From a checkpoint of a small masked image model.
Model: 15.7M parameters, encoder arch vit.
Training: soap at rate 0.00098, 12600 steps, batches of 256.
Rows from block 9 of the encoder of a small masked image model, named by matrix and row number. Rows with one number belong to one neuron. Each number is 128 + 24 x the weight over its row's rms, rounded and kept within 0 to 255. All counts start at 0. Numbers have three digits each.
After each neuron's rows are labels from the 100 images, of 14848, where the neuron reaches its highest value: "responds to" is what is common among them. Only what is clearly more common there than usual is listed. The data: simulated telescope pictures of galaxies.
# fc1: MLP up (encoder.blocks.9.mlp.fc1.weight, 1152x384), inputs 288-383
# fc2: MLP down (encoder.blocks.9.mlp.fc2.weight, 384x1152, transposed), outputs 288-383

fc1.327:121140100130150092142109135159102128156111106105150078121144101084106097122121108135097151147100118184123078166134123090154159147145147092130136093161134128164112085115126136167147146114136116104145138144107143140131086166115173148135127131111102166161129117169109134118111120123136134162
fc2.327:133134153119115153115133134106164138104134156154112170135113158154151162137141147129162118143143135095108156096099133165101103103106118152127132168080105131085135166143149126093123099137140165159117116113135118098126167113146085095130125109143142094091142154079141138157179132125124121069
responds to: lensed arc; noisy

fc1.343:143136107101117123125148114091120131145124127091109115136112165131130163075148100121138171113129176154140201092150151165107089152111141131139142139149124082104138098130098108109151134138147115156169114143135162145081098125082174117085146095119159141082149137123153133151127110118121152146
fc2.343:110109145158134133142102113145133119130158105166135130111142092133120103156105141144115067115110091116142084143112117083152150123160104132098108106119141166145123166114139146154104130121102117101073122101148112150167143106159104144166108159131092115188099110161103099113112142144150109144
responds to: noisy; many stars; lensed arc

fc1.242:126148127112102146133155124123193128142129123127141098155208113111110093141126110139151150121147177164141090103112162105138133102114109136156102099149116155127161127144170103100126113162119122163162123189134143097137120069131068149122094117127157122135139148156123143120151129142152132121
fc2.242:126114148128150112110108143130062153105123133131126147104061139135143164123124157108119118148118094093104155168152091145125112134139149130102168170101136106117090123135095150149118132097140135079092140084107098149133132191120182111122154134135113131119117121093134145132126120107101106126
responds to: round elliptical

fc1.721:120149102134146120141131143133151142145137106105137135111139108124116089152105098081095158151136117127142129107173157094119096107130107106115166113106105112111132111103096072148154108135156097143146129105114165121123126125162106098106157156111183148074145150139102116134120135128109168092
fc2.721:138102142128113130111128112127109125119127154155109120152112150137151164111135162169166117107119150125108118149085080156147143136123153162146092139139144152137117147150137197093123136148107171134118119154130083149147128135106127162149092080155071114189124103106150127109141120127154097160
responds to: small

fc1.478:162116160113159137140127138108099110089160185147132160110122098089121095145127109152118116153129097157144122106079135113120101119117107176097124094097150154159089130111163122137110129159119113113097131135138160118130101114169100123165140156155097137123140144139135107124147141099120126116
fc2.478:093134094127098125125133102142133113152106073097115090144128148184114161106132153118128140102124158100122141138173130135144163140136148082153122169161107103110158139132087123129153129072121128141148137105127126146123152136080167138105119089100153095139111095131118137141105122174130123152
responds to: bright star with spikes; many-armed spiral

fc1.538:111168122115085144115139155086111101113186145145094158148087141132116106128152133110120108136109141132157152093129097105113120146169115103081113131146099132113138119136154118109123129101156128140116118141099192168108120127114157134140139140134122137121137125125120107183110097153110110110
fc2.538:154089124133156113140103095166143159140102086100147098118170098157143167119104121131131148112133122125107110160142158142134135116093151150168111122107157125143124131121084156145143109169080136130143125112158059125151122105132110117114113104123118128143117110149125140080128163106150149157
responds to: barred spiral; tilted; winding: clockwise outward

fc1.66:137131112153091121123134126122113158083129139157117138114082145118138116130090119109119141165164139088132163152137108157114139147077129090151123137073103157078179124146158160096156139119139096139135112133113107137100092170152118110177112138150129134125115136131154143119092134131118083110
fc2.66:110119140111147129147124109124133083164121103106141110142160109151114123128166141145157116096077116164146093114124133093150119114175132133109149118177158109170088131097107094173120119144122154123126161117145159134166161080086134148082139134123121102141127115131123103135158131141116148150
responds to: small

fc1.182:127129123110113176155116134151114129098125073128128076129124124138152148112168086149071150142136118139153124180148158099121160132103152110135092117145163125192105155103144169154105115141135106099116119117099122133143117120140125131045198133145140155138110099123133126129125107128126124118
fc2.182:125142130135138094111141124106146121159124169155126189127130130109108114135091167083190111104115142126097134080109123157124110120157106156115144142128098145071166111151106096095147139107118138152135145133162119118115141129109143115204078126106121101124151165128131132130128146129130128131
responds to: barred spiral; winding: anticlockwise outward

fc1.118:136067171123138130113185110113107145092120131094124109077171125126143178090105136136170185074118114127100106132132142143101165138097115121129135109124110104117145089145150154126135085115118140100149147124149126136124120116092106139095103158144140137110115105128154167112139144151126155159
fc2.118:118205104139119139140078132134150107156137125154124146162082139116101073161146098133090075174142141141167163110131126119160088113146122131120129138143142145143102173126095097139139165137136107149110099141122152127120139143150174123169159110102124126154140152118115082138106118102123109111
responds to: bright star with spikes

fc1.91:151143131122090144106123134131112090094095119118123096128107149171138142098119143107124140159126103095134191171146128148101151118124146099146134140119115148125129134159152143149134123109136131103134130113122140127150161121069131129105079092112154074118069114138154113135169088158109178155
fc2.91:111105119134159119164136119109136152155147153140130158117133119081125127144117110144135112088132152164147081094106134109139105145146111163119119100142128124123146115103107117113122133163131129143113131147139130135114099111180146121152172175138095185149199137130104130116075173095154076100
responds to: ring galaxy

fc1.307:106114144140112139108095113164178156105163132115145134101132117111178072104130135109135146128129090147121096148159144109133103117166114131122128122161169114112163099157085143148130112125099142109112138167117112118133118160109149147155129136140150132128138120118073158144135091119169151091
fc2.307:137138124139154115121134165116129167146131182119145170122131142111158126155096135117151160158150133112087113151113085116102140108104151127126142137102141119112127102154129148111131098129159180143129150153103104064134107143132094131113122119129144118098123181085145190124183133121139111069
responds to: winding: anticlockwise outward; many-armed spiral; merging pair

fc1.267:130157103099143128142143169159125191129093100128113143132099136099115089136140145081125114130125160125140117111115148110115130125137120126101141132131118125103112179061131158110070157146135093112132105106107151138139101156133157111172095108109102139158154177079116138145149176148133139128
fc2.267:126096138158111119118114110091133084119151150121132132133152113158132155126113133178146151159126113131093119151122136143128137111120151128166121121123137136145142074182136110132181100108143171154116156152136100095121138122138092134092151136152148111074124094166144126132115065095108106098
responds to: star cluster

fc1.467:147128147155148139127103136152123168144166160110145131158169116134116130165147139126129120122161134140119125097115167147099100089105147170125117128102096150124122154101129152164129117142134099140133147145120147074113141120175110133158107143100144076141128109158083122136141111147126137086
fc2.467:091116102114115119127149130107153085113089110129111120109095145113145131112107122132146137153101139117130104166133077095148159157142127092122147149141159107117121094158134096089128131126126171127144116109120115166156124152089124132108134102153121190119120158079163141121137142113144119168
responds to: lensed arc

fc1.46:121096161156117111142111110124119160109127116184121110133111147085137090150155102097132166144098157104141095137101110121121132119125118134161107138105140175145117100128131105124119110106189149154124155120154124162115124124148171161095120147137135154109167099121140122076158113155130131132
fc2.46:136135124140158117116136162114127168144131176125144174112126132111159122155098130116159153163153134115089112148114078116101132111105144125120144139120143113112128107155131154111129097131160180143117152155099109068130106152127098127123117119128143115093131173076140192131181136113145115074
responds to: tilted; winding: clockwise outward; winding: anticlockwise outward; many-armed spiral

fc1.450:133103154123131122142142125138154139152158158152106160122082146143142099104120124170126142165173105121117141138160113134132099100070163141124125106126139091139144138122122139062115141109117095148159143120172139137078113096146139141114159136102152113075179132133136133113097127130141094125
fc2.450:106129099143123133133105111092094103119112100109145090136161102101105163139144127094124098075086147136158122120124127123117157166181088119119120146140113174110109124117117107205153113138150145098090107126109137141150139133089130107136114132141100146181071111124126108137147120128121155148
responds to: many stars; noisy; merging pair

fc1.14:140169121089146172159104152138147196132131097148162136149134151149111114122161126145139105119106101163146141082120149087153158111149140125116171094148144114166122111096097075169101130143143102121128131169094099114106114126128082129115160149095109079129155118074098151117131117111141099122
fc2.14:122081141147128079100136123126122078135113166112107140104136115095163150149103118092132163149165148084098110183130100172104110120100127129142092164100115146088149121163157185078146128118123178134121126087154142111161140138146135126135107120154132169129101136164156137135143129136112151119
responds to: merging pair

fc1.34:119149129139187161075136099093142165164152142108123129142111107100158086123130134111088111143099161073125131100112134144155172131083103140118113131119097152111139144121108121112120148142131124112130152089107139165170126138139098133145113157138075140130144152097136103130107128169115082149
fc2.34:167106120127061089170125160173109082087092113141130154103157147184116173136138113125164157108146117172134125146144123113105087122157157093112146139132174100164135114135151148146128086111132143147113108160143125092097120133104135127109150093129172113121114107145123147125149130082120160115
responds to: barred spiral; winding: anticlockwise outward; winding: clockwise outward

fc1.358:105151143132144123131083145184178160105132130116142134122156152106160093165115140113112122139127116149128075157125122083136134066128137160159126122148134141152128127126139134081105150150113134096128118144121118114143140137142126117120118115120110147142133102108104148118118087146124146118
fc2.358:144131120136143113116129158115124157145108176112142162120123136109152137140103124122155159153154134119085108144111093134100119129103145131116137147115134117112137103148135138139135080125165175157124159138108100072126100145130086137123120128140154126090136179086144181122181140111141101066
responds to: round elliptical

fc1.654:118121192107157142128093108096133129150173103093099114167121123167090110087145145127130130159117162108145092121120132154076147145067140126162113131117128151099125125089120170091126161136109146131123164136160179141110100167128152136075140103109074152086162094136124146142115105114109146094
fc2.654:137138076155107113143157145146137112117087139152149138079130119088173163168122099135118114108135099171126150130126102085170123116183122125076138143156127115156136135148121093163126092131150105126116094106111094125152143096116112132167125151130173125155084161117137105125122160137147110157
responds to: barred spiral

fc1.359:093120151156092119120125150135137126104129138164109146146102108112120101169208145107151138168187117127145125120106115157103119097118125148134141154145155102138119131113124122087115129136153095092130154124126126142113136121141155106117169115122089124095101160143146130171109138139116074139
fc2.359:174114093101156133138117127110124141140124119093153126103135147138138148093057111145122120100084129117116120144145162095131147164141133114132120105108108151110142112135131129166119122122103166165131097133126109109121109113130120140142102134141150127143161085124111131088148119114144186117
responds to: barred spiral; winding: clockwise outward; tilted

fc1.4:130142153117126124138141120057117148122102123121104075143126124145060105097145146129092120102149150110180164120113129148170098141137122121098115138105134112095090145123141135109157118109138123136125127120162181142154132127116121106102169124151110131120137159081143132155150147157112173108
fc2.4:123103093137125149123127116184125089135168133124138152118113126137170140144124131138149125145091112143083110126155139112102161139134130142158135118147127149166160118117120121161101131143102115122133139131102100154103130121135153141152088132110143130138120084191124093110088112099151096184
responds to: many-armed spiral; winding: anticlockwise outward; irregular

fc1.618:123113163092101111117127134114123112124158151130123156126076137092124092147132120149126131139110134135140131136109120108145095147167081130105137125148119173130145124145113122109121149125138167125154150138135142170096204096150100080171146126137107129147117172103145115113097126132140099083
fc2.618:135144097168155145154124129159141129129106111109131109123172131165143170117121118104107136124161121118114128131133150143097157114080161118167116132097150094137126120111155120138123110133096098111107105123115118078142050155121135162084111126134156120121143076166103147144160120136108160145
responds to: barred spiral; winding: clockwise outward; merging pair

fc1.743:109116113118125117105095142155159153090111175103158146138172127123139164165122127118124129118130114145116132094144187118096130150165132131139148127125110198148116133154126138152148127154088157086171155135066089125143144105135153169139098160129167124146142157097145121139136130091145137135
fc2.743:138155147147146130138153133124105128153141103137116132103090147104126107091103108119140139142143141105127106162095053129158132102085141139116118127134145054116139128127143134101103128090180124164093108131164151090133114165133093107116152095134125145102097109125107159102147128156127121109
responds to: merging pair

fc1.684:116125111129151109137155111139152113102061107113098148138111130114153108161069132140141153143100108151120127169166155143142099111106144126177067108132142140117136116132126154097114149126148127124133198138115146126115151121150154107140086122128157113128109131163105121179141155118189130128
fc2.684:132122137133117150118098157099119142161187157143169107129141124141097144093188110119132101115148144115112124094089099111110156141143113117075188141130111106132121125132141103157151101121119142133143063137126132125127109148101101133118164119140099137129154130100156127069127095122075119116
responds to: merging pair

fc1.348:119141109141117108118120148162117134113102125143120167148146094119157099105172131117113113138080113115145115139149128155137145062084147128158143119121180133160121138139094116136133119139130130103140148112128144119125125155116150105095097135144117140125167122103099147151116132110121103107
fc2.348:143116144122148140142130132091157143147133130121137107097122174133103148138086119128140152110192127123100123130106120101116114174164123138086115139138092132102143125112151148105116126114129139149109112130126097115137134097139095148158148125106141114126092122149152140090147115145144161148
responds to: tilted; winding: anticlockwise outward; many-armed spiral

fc1.626:129141123130104102111142142107156157180170116122122131114151134108100135163103114162123119105078074105133125111134145116147124134137111138072146125147114167149123161117108118135131137121116145116142105115129154108113131160123130138130104129168146144163093112119149132142112130148119165120
fc2.626:132100129118139138145133113152097083094100129121141110131110135151138115085138143093130144155171168146118134137125105144117127133119134107182098145105141102114140105124142136139128105128121102131119145139133122170153124098127128121110148124096112104102155135138094118118130141109148096152
responds to: winding: anticlockwise outward; barred spiral; many-armed spiral

fc1.67:100120140096183121138138121190130112110142159119136157078123116081153148124094134111132116108094138153122104110080125113116131139086148168128130133121143173175141142120109141138145147111102146140113139150137090117146109122149091158180124097141127149133111115147112135082162158128120120134
fc2.67:153134116158091125112110137081132154133109136132116128186142150156105104157162127126123154153166111116116133148151127134136128114149130072122125135134117072107100108134142123110117118152169122117149117112090172110107143153111144092071136168116117121102144156083151155172127105116134120105
responds to: edge-on disc

fc1.100:175112126109117086112136095094144141170161109156157148141104104115148087151115110160177135153116073163088107141153123126159124169121112123114152118156113123118111147114114115129077134103163136129121129121161136149101128138135145098120069105083127103106101122125136178140143159148154152133
fc2.100:106142138139131173139116150167097115097100127104098105123144144154090163120153154080066123106137178100170173129116142142102128090156128122142098127104136116145131110141136136135164138138096113120139115127101122103140120112109116156118183149156117151152172123146110073120094102106097104128
responds to: star cluster

fc1.331:169063124130147096135126112133102121161115099170093142136175154137119138122105160157124116134135109130123131169101033091154126169074133135107114127103128127114070137087146140129123121161119109130105135102114175126132128181101137141127137148149131119150135117117143148142152147145119115162
fc2.331:102182140115107160129130126116142119100145152082150121124087099126123112134151113093116147108142146148145148094162231161114139073187118122145124129147121136150189127155113122133136132079134131124161126158172112131113140082147139132138127104092125125104137127152107105130087106109128145114
responds to: winding: anticlockwise outward

fc1.601:123138147114111155190113124131142142069083159144155114147157162076107118143110119088163124108147114134074125140136155124129153108142115155170117124136105128140117117146101104096137120138111166118140149137115113078171156136113119143089091135126123124110144079157183135126181142156121129133
fc2.601:114123122147152113072136150134127142163153131100115157110108121156156121140142137144103156165123146115157113121124086121132110130103147102111152140122156113120129137129168145160109128109164120138121124139114131130091103130150133118150165118139130136126120191090081157127101102095129125088
responds to: bright star with spikes

fc1.557:112154112100117116156138126176103083110113137139148128097141142140120114129129166114129128128104124134109134175157138160122156159154130125134159131126143112158111143152097062133112141156141129149131112154112132163132138124126123156093146116139138133198112108093112137125129115155135109162
fc2.557:152115139141132142105129141085144171150136126128101130169120127126150142134137089143138133124144122112142138087090132112142102095095129115129101127118108137093156110128170211118152106104101152106129129112128126093127135123131128085150111146120119119060156138158134132131126128108116142092
responds to: winding: anticlockwise outward; many-armed spiral

fc1.373:150152132124063134101130147155121094114159168135136110091137165113141141148142117144122098132084144117159160121089153122144146107157139136103141157136148122130101135143121145141128145117149175149152120112149140137109111137117121112129182118070146143148142138146136111099148123154156136096
fc2.373:115086116122182120144117113099131162152116093142124133174121091148123115107126149121134158100159119113102115150161111143116112155094122133182112111123133138131160119113130117114123129158082069120113131142095111128143143125132122135105071153168098122116106106135121145159100125113113117162
responds to: merging pair

fc1.746:128092136137093104096135163109138099116096120155128098109126119128141138142118124117185139136118129095118147130128160163098136173094106143146175161103145147123108121105122123120141126155126119126161142154110118173119122092091124132071115121104112091130094105162164134107139147113133111145
fc2.746:146151122136158157164118082139101140134171126108123144149116142144107121112141125137053116089135127146161141118129113110154106101171122106105082076149128118160153143145124115140103145073127123121089107102154148112121143147160145123178155135161139168142176119129092101141097105139119147142
responds to: noisy; bright star with spikes; lensed arc

fc1.522:099150143128134142134092146168181161114114122110132121100126103085143121160125103130136132139139145157140097111144181117127145123126132153161127103167114140129121150117118101140131150167072127106116119122096072120159117122160122133139096128161110145148113140122116122125138119145121135111
fc2.522:144131122127134102125135151122107135137119163128133166144136166148135136123123153102131152141138112107078105161098057127102111104105142119096141156092145111138145093157157161101109089084188184146129155140117136083107128148110093128112139122119154118088159141100134187131153123108128112082
responds to: round elliptical

fc1.88:092160152128116102088086153141161086093159137154106142115118180156161121114150100149081172121123126143140154120176094155143106122125140166140140126122130119159117117155122136117126169157108111158120101128101170137106125107141144132105174129160133130110136095116125161151083104149094098119
fc2.88:147104099129141142166149112109101185167106132116149135139140088102118150130105137091160082121140126121113082137089148096096146123138120121116112128136118149087144125112121130133128076108138153102141163136152079123151123130127109123144079137093117129129130157142129112087170159107159174131
responds to: winding: clockwise outward

fc1.445:100148126127118103123111125186186152127127118104105111137161138122128114163153117125112151142161177140111116109116149099134120087112130109138146130162121153138161110158107098121141133165107116094148139122104143104120157139154127141118116103144118162104148108121127126126118128143132129108
fc2.445:143127144131144141126121160099112165130118164144155173114114152113152129122080140102165124123122091115123108166124072128095119128129148171136125118098122100117114128127141167120103106106162180170116128148114087106144086130128097120127125154127142099129113180092132190120178129109147125089
responds to: tilted; winding: anticlockwise outward; many-armed spiral

fc1.131:135121128106162098113091091148112108137129122146137150122140115136137178109085118157119166155092166124149150094147083135110136123108131148129144197106141167133153161134109153121120116110143124146117137149100227135109117170144129135153148117111110121140104111140142160103162134083143140162
fc2.131:114127115136120152130174134114132141145135126114122124141111132110121092140166141093112076092171084141130134157093183117148122147156132120116101057164127094128110106119139121145133153169118112106139112089164072116143129098117141123101119148151137125101153138135114093156089130168120128107
responds to: tilted; barred spiral; winding: anticlockwise outward; winding: clockwise outward

fc1.529:154128135131137123129146149090127146088134150160158121148137149109131090175112139141146117141142158123117117172130120108131126096145108120126120120117139138120145113150175129129118115175104118138116134143117176128144103125160103151131086154157067141107163100150144120116085106104177093138
fc2.529:098153133118124137125109125175132140150106125093110154099131134158135171097142113115112154135131111129116125093117127139115130123111141145157155144155105127147122130116094125121135124082157152114140148128136077090112132141122122101119145097102183082121108152088119171149184141164069150101
responds to: star cluster

fc1.658:119148099076147116093173097097147164088141126119109123124137107138109113128128164145131123116138089126130091124111129129131110104116196133107154098168094109093135093127113153150153124145120155095135147077120122098108147165093133088091119135109086083160109126147107139123094115121128140132
fc2.658:142137123139152112122130159119128171142125185119140176116123140106158122156089130121157157165152135116090113151114087113099137115103149126127139140105146115118129105155130150113124098127163179143127151160102109066126098149133097127124124115125143116093124174081150188124175137110144121071
responds to: winding: anticlockwise outward; merging pair; many-armed spiral

fc1.340:096154127107110060056128160151118122106129160100125130135110115119151121094130133128100135096121130139115101147124082132135125102158081174083122076108156210134166160128164096135136119139111120101132142124097104149125150122184109119094138149138113132121110118151093087124140139124098161130
fc2.340:143108121136144180195114118124145135156134121139121115121139159135123142139114140132153128169139120125134141112136172108116136146093180093195131195135114050115108103126099155123111130104142135144129126136149143086127115129097138127157111105123157123122146137100142180111126131132142095121
responds to: barred spiral

fc1.704:086133145122145137111067141127157106168091172145087173137134145159115128115126139139090135086121132161123130128136113099135048100081118135156152140123161127115125108145118100079142158157152128160130098137111146158124152128088123151114105136130168117128149130112136152122141142151111138122
fc2.704:162130106151117128140182117139104164088145113098166103119140103082150122145122106089167114162160123091124132146113146155123190140156155144077108102124091117133134142142148165162116096101109145088129162116143115100137097123156111108137145136131105127132111136135109122123129106099146121116
responds to: small; irregular

fc1.682:127141095103105126131101147112113110149137113096116098125175076144137165112126152113103075126111100156144115149103097098143108158097142161103117153127125127145123115152132121125128106115124137140091115190133096105126169116115158128092153125093188160147162117136112111161104132141135140119
fc2.682:139130149139143132124159117140144152104129132158138142128090176108129097139097102137150173124153144096113146116152154160125149105159131101167124111143137131110126145110116143132120133150126122117168146074123148156140092120135120141165097141140086108118071131126144139095133147130130123158
responds to: tilted; winding: anticlockwise outward; many-armed spiral

fc1.43:096140160102158168130159128129124138165137135104136167139097105116181107114075107100125117185139124139086129098135136122137145107112136152146122173129105141129148161138091089092137123162094101131108150115107124143118111121157117109178134111147161129083143132094107140101120125143108128137
fc2.43:163121086163108077132103148130144129086119127137118122114157162131096152144162141148117141075145142089172114164121116128096121133137118118128124083135153119135117100112149184153107110098166171127132111139130133081136122145124126161086132137113105128150107136144134142131139129116149115094
responds to: many-armed spiral; winding: clockwise outward; lensed arc

fc1.594:116141148111134101166094136149105130121098117145112122145103126072080132143108090130140104159142112142135121157143101140132160125163140137146136122158138140129098164092158113091132166088118139140110161150072088131128161121169107133131158082099120126116107143179103154098132146121155114163
fc2.594:130115108129123154107144115121160120139139139110139133121154143183172143129153158139115146124106137127111113099116152123114100122087121117117139152105126124122139095150130130182126085161156139129141110103165158099127101139083137118130115157158127129112168121081141106171141113132105134062
responds to: star cluster; lensed arc

fc1.555:163125158094119085118142124130158115108158106134117120148129134137160102163142138143144148132097139095117075157137111121146089149118138112105094129149097123123165148154129148143109182108126154092113140093155103122124140134127126133131116098071121061129118140134123119148144145179118150145
fc2.555:117134105151128150145100144139107141134098150124131150102124124114106162109118118111106096146158123173137171112106151139106155115144112135159152122104146129127089101104143091106137078156137125162149119165101145119124102126124139136135138154179112196113139126118122128116101118061129101091
responds to: edge-on disc

fc1.375:138104130137131137114176136122118131160118149097148116080155100148117153106083125170117189120148125156120084092132138123156118101201139125139142122144103120154151166129137149153138130118090100128159140132150182149111132082122104190122120149122158101127140119137117138147174160107122138123
fc2.375:115134137125116123148089120124147126106147115144104121162102151093120103128168126109151071140115129104130178163136122145101142156068115128119116136115136128098114098134138109118147122143162147124114122141112090125158120168135165059130135105139100169139114148116145097106090101136152133140
responds to: edge-on disc

fc1.647:131114110136098091132111126131161116093090093151100123134160144151117169122105095181132124125081115129104103135142142095113155086114139123160148128150174099146138130121129113140155131139108085170144126136161132117102120164150127191105116166153126101125135113114162133127134149088140159172
fc2.647:127117161106159153129138116121085153173161157130155119122105116083129095130149156066121120104190128115159173124127105164137094170143109151091102122120082155115131134125110152111103140119133152070119121113108113143148147082115136078132137116095110144137128118154090130118112109170125108116
responds to: tilted

fc1.181:113148151092084089090099107156167152122144128133132157096168163115148113122150116119166127140144147120101162115120091126111153147127097160103148161131143102141142123128126118094127132134109109114144115123122056113153121177162115138139095112148074150107106093100139112092123123157109120160
fc2.181:124104128159185139182144168103087137147106143107124120141094109118121142140104126130096142112124100130142079148130143117133100095107158100151115094115119146119139134140128150169128123111166159142106142134117177118090133101124132117105160149127181101140163172142105174152150122090124120069
responds to: star cluster

fc1.219:115141111146141137078097130137185148076116119153133115162181167116112134160127143133141166130121142124150112123121121107140113079166083171132146111155127143172159126170161153135139137146112144155117152154091129119145105115149113139107094133128110130133141129121118159135139112114133119142
fc2.219:125121146109133111170146142137081155178122168104132158088091098115149120107121103113128102146159117128086118148125116121110136153083179114144129158113136112082113129100109111094109104126159136105135119111147098108127136164133110126137133114130156126101120130106122148122137146144128132086
responds to: star cluster

fc1.282:104116139145100125111132171148114090155130126125127096139115109151135165083209116171123129112163147148149123162100113133130135096112156122143128154100175147147118096081142136152131120159153110100142070128136122106143169137092128161109183109125128102185117128136120130121147114109096122100
fc2.282:148153132095149126143121086105142160104130109135142160112141135107125093148046153083142126135094114111101141109146165135120118164149094145103119105146082130100130152172127112114124147090090138144128179131134110165099103102161145096151089144137114145079135123123127102143098126145155154163
responds to: tilted

fc1.509:119162112140151138124118118143160105150072116130106137135131124110122086132097127133132151138139104107125102163154111109127163099134105127178137130138122146146149148166156099132125109119102145160094141137126116103143114117138122120122065119102110142131127132154100160086128118142127109161
fc2.509:137118152116117109133126168127109182098155173122160147126133148128153154141162130119137127154130132140099110119092117135110108130103162124092146129118132114099111103114130171125130129147179156100149132132113122103120128159130106137128172126162142110092140141078152136165160129095137129052
responds to: round elliptical

fc1.517:117140146151139113128109111185164153127115134121142116142151121098151099156138135141120097136139119164116060144113123079135125084119132158144141133149127122133123111109119088143132131139114116105141131114116085142140134148132112142128093134133126187132138116087111140084133120134122134115
fc2.517:128143121118136133122112182113132163123118160118140182103126159114146125136097126099155181142150133101098129148123096147098132116111152132134125136108132118129133118171149173093113096131160187158111143158105122049120108132146097127126137118126143091089139165114138188152166121115138119071
responds to: round elliptical

fc1.617:127146133134131149086110130140163153069160129108162128116149131107151095130137143112113143113138123133159078118154146116121153110149128172122135134151144131121176115198126147143127150135093154069128152145108124137100135140138123138130131144122143144111144145108059146124153106128139128098
fc2.617:141136127139153113124131163113127166148130182125141176115132140106160127157096132122154157161152136119083111151108086111100136110105150126124135133104136120114128103151134153117128095128157184141129147153107105064133099146128095128121121124127142120096116174082150191120184137123142116065
responds to: winding: clockwise outward

fc1.578:109153121119139121090131076143141138118167129094115145115120120141165096129122158151171121119147079127123072140152149120143120080135150131078133089167160117101140097120098136127118133129131112114119141130139115106164116125098156119175119119151140116146123153121074123165124068146126147136
fc2.578:141139119144149115124133164122130170143132184117145175119123143112157129159094135116153161162152132123084116149114090120102134113100148128121139141100144115116132103151135151112130097122160178145122152158103104070131103149134098128115123122131145116096129177087147190120179131118139116064
responds to: winding: anticlockwise outward; many-armed spiral

fc1.271:143110145113123127121105086107153146161127156133166133107123114152123134139070135137147092145157120173080109152128125084121131118104091126159111133106122137116123113088099133076132161158117146121138152162117142097175133100104102087143145139173168126142138123148108120152138138142095154116
fc2.271:118162110145143130117162174156113131086135118103113137153122158088144096128167110108107163115123139083167138105118143159133132134143168147105161120142132101154121143175156115161108100080126108106132113108129122114082124177142148179115117123084117133101125155099148138097127117119144101122
responds to: noisy; round elliptical

fc1.632:119152156170144074061116109179102103172162114119098147150113096140149138076144124135110153143112119091125122132145125176131119143104145141122160138115140165143170136107116164109146132115158092108113147111100103154097156143114145082090106144090107086126090126148143135136139103120104101122
fc2.632:138102097102105172207133134086145122096095130138154099099126160135092124171125121119126089103129129174146153125127116089124126133152114110120089103136124101117115127134148080154107122149086148161128097140175168121162097103130132168174145116168153169150164120135108101108103159118172157157
responds to: many stars; tilted; winding: clockwise outward; many-armed spiral

fc1.661:111125134144151161117130177153179111099108078118134141167155097092150137156170144128125118128194106113139116125114111132123140082151092160156107149135131141158142119172143117174125128161124120123129139100120169141160118114159140170149124110110132127104083163096128150138116106096107106152
fc2.661:137117132096119098130120119110098183153137196125139150088113148148116112104080117104139161123087154139091126144131144101111125139115166113113140110117143121107113151105105142081114121102143168142126131161118062102088128144105087096111126135145116123143178105126113147121154129148144136079
responds to: merging pair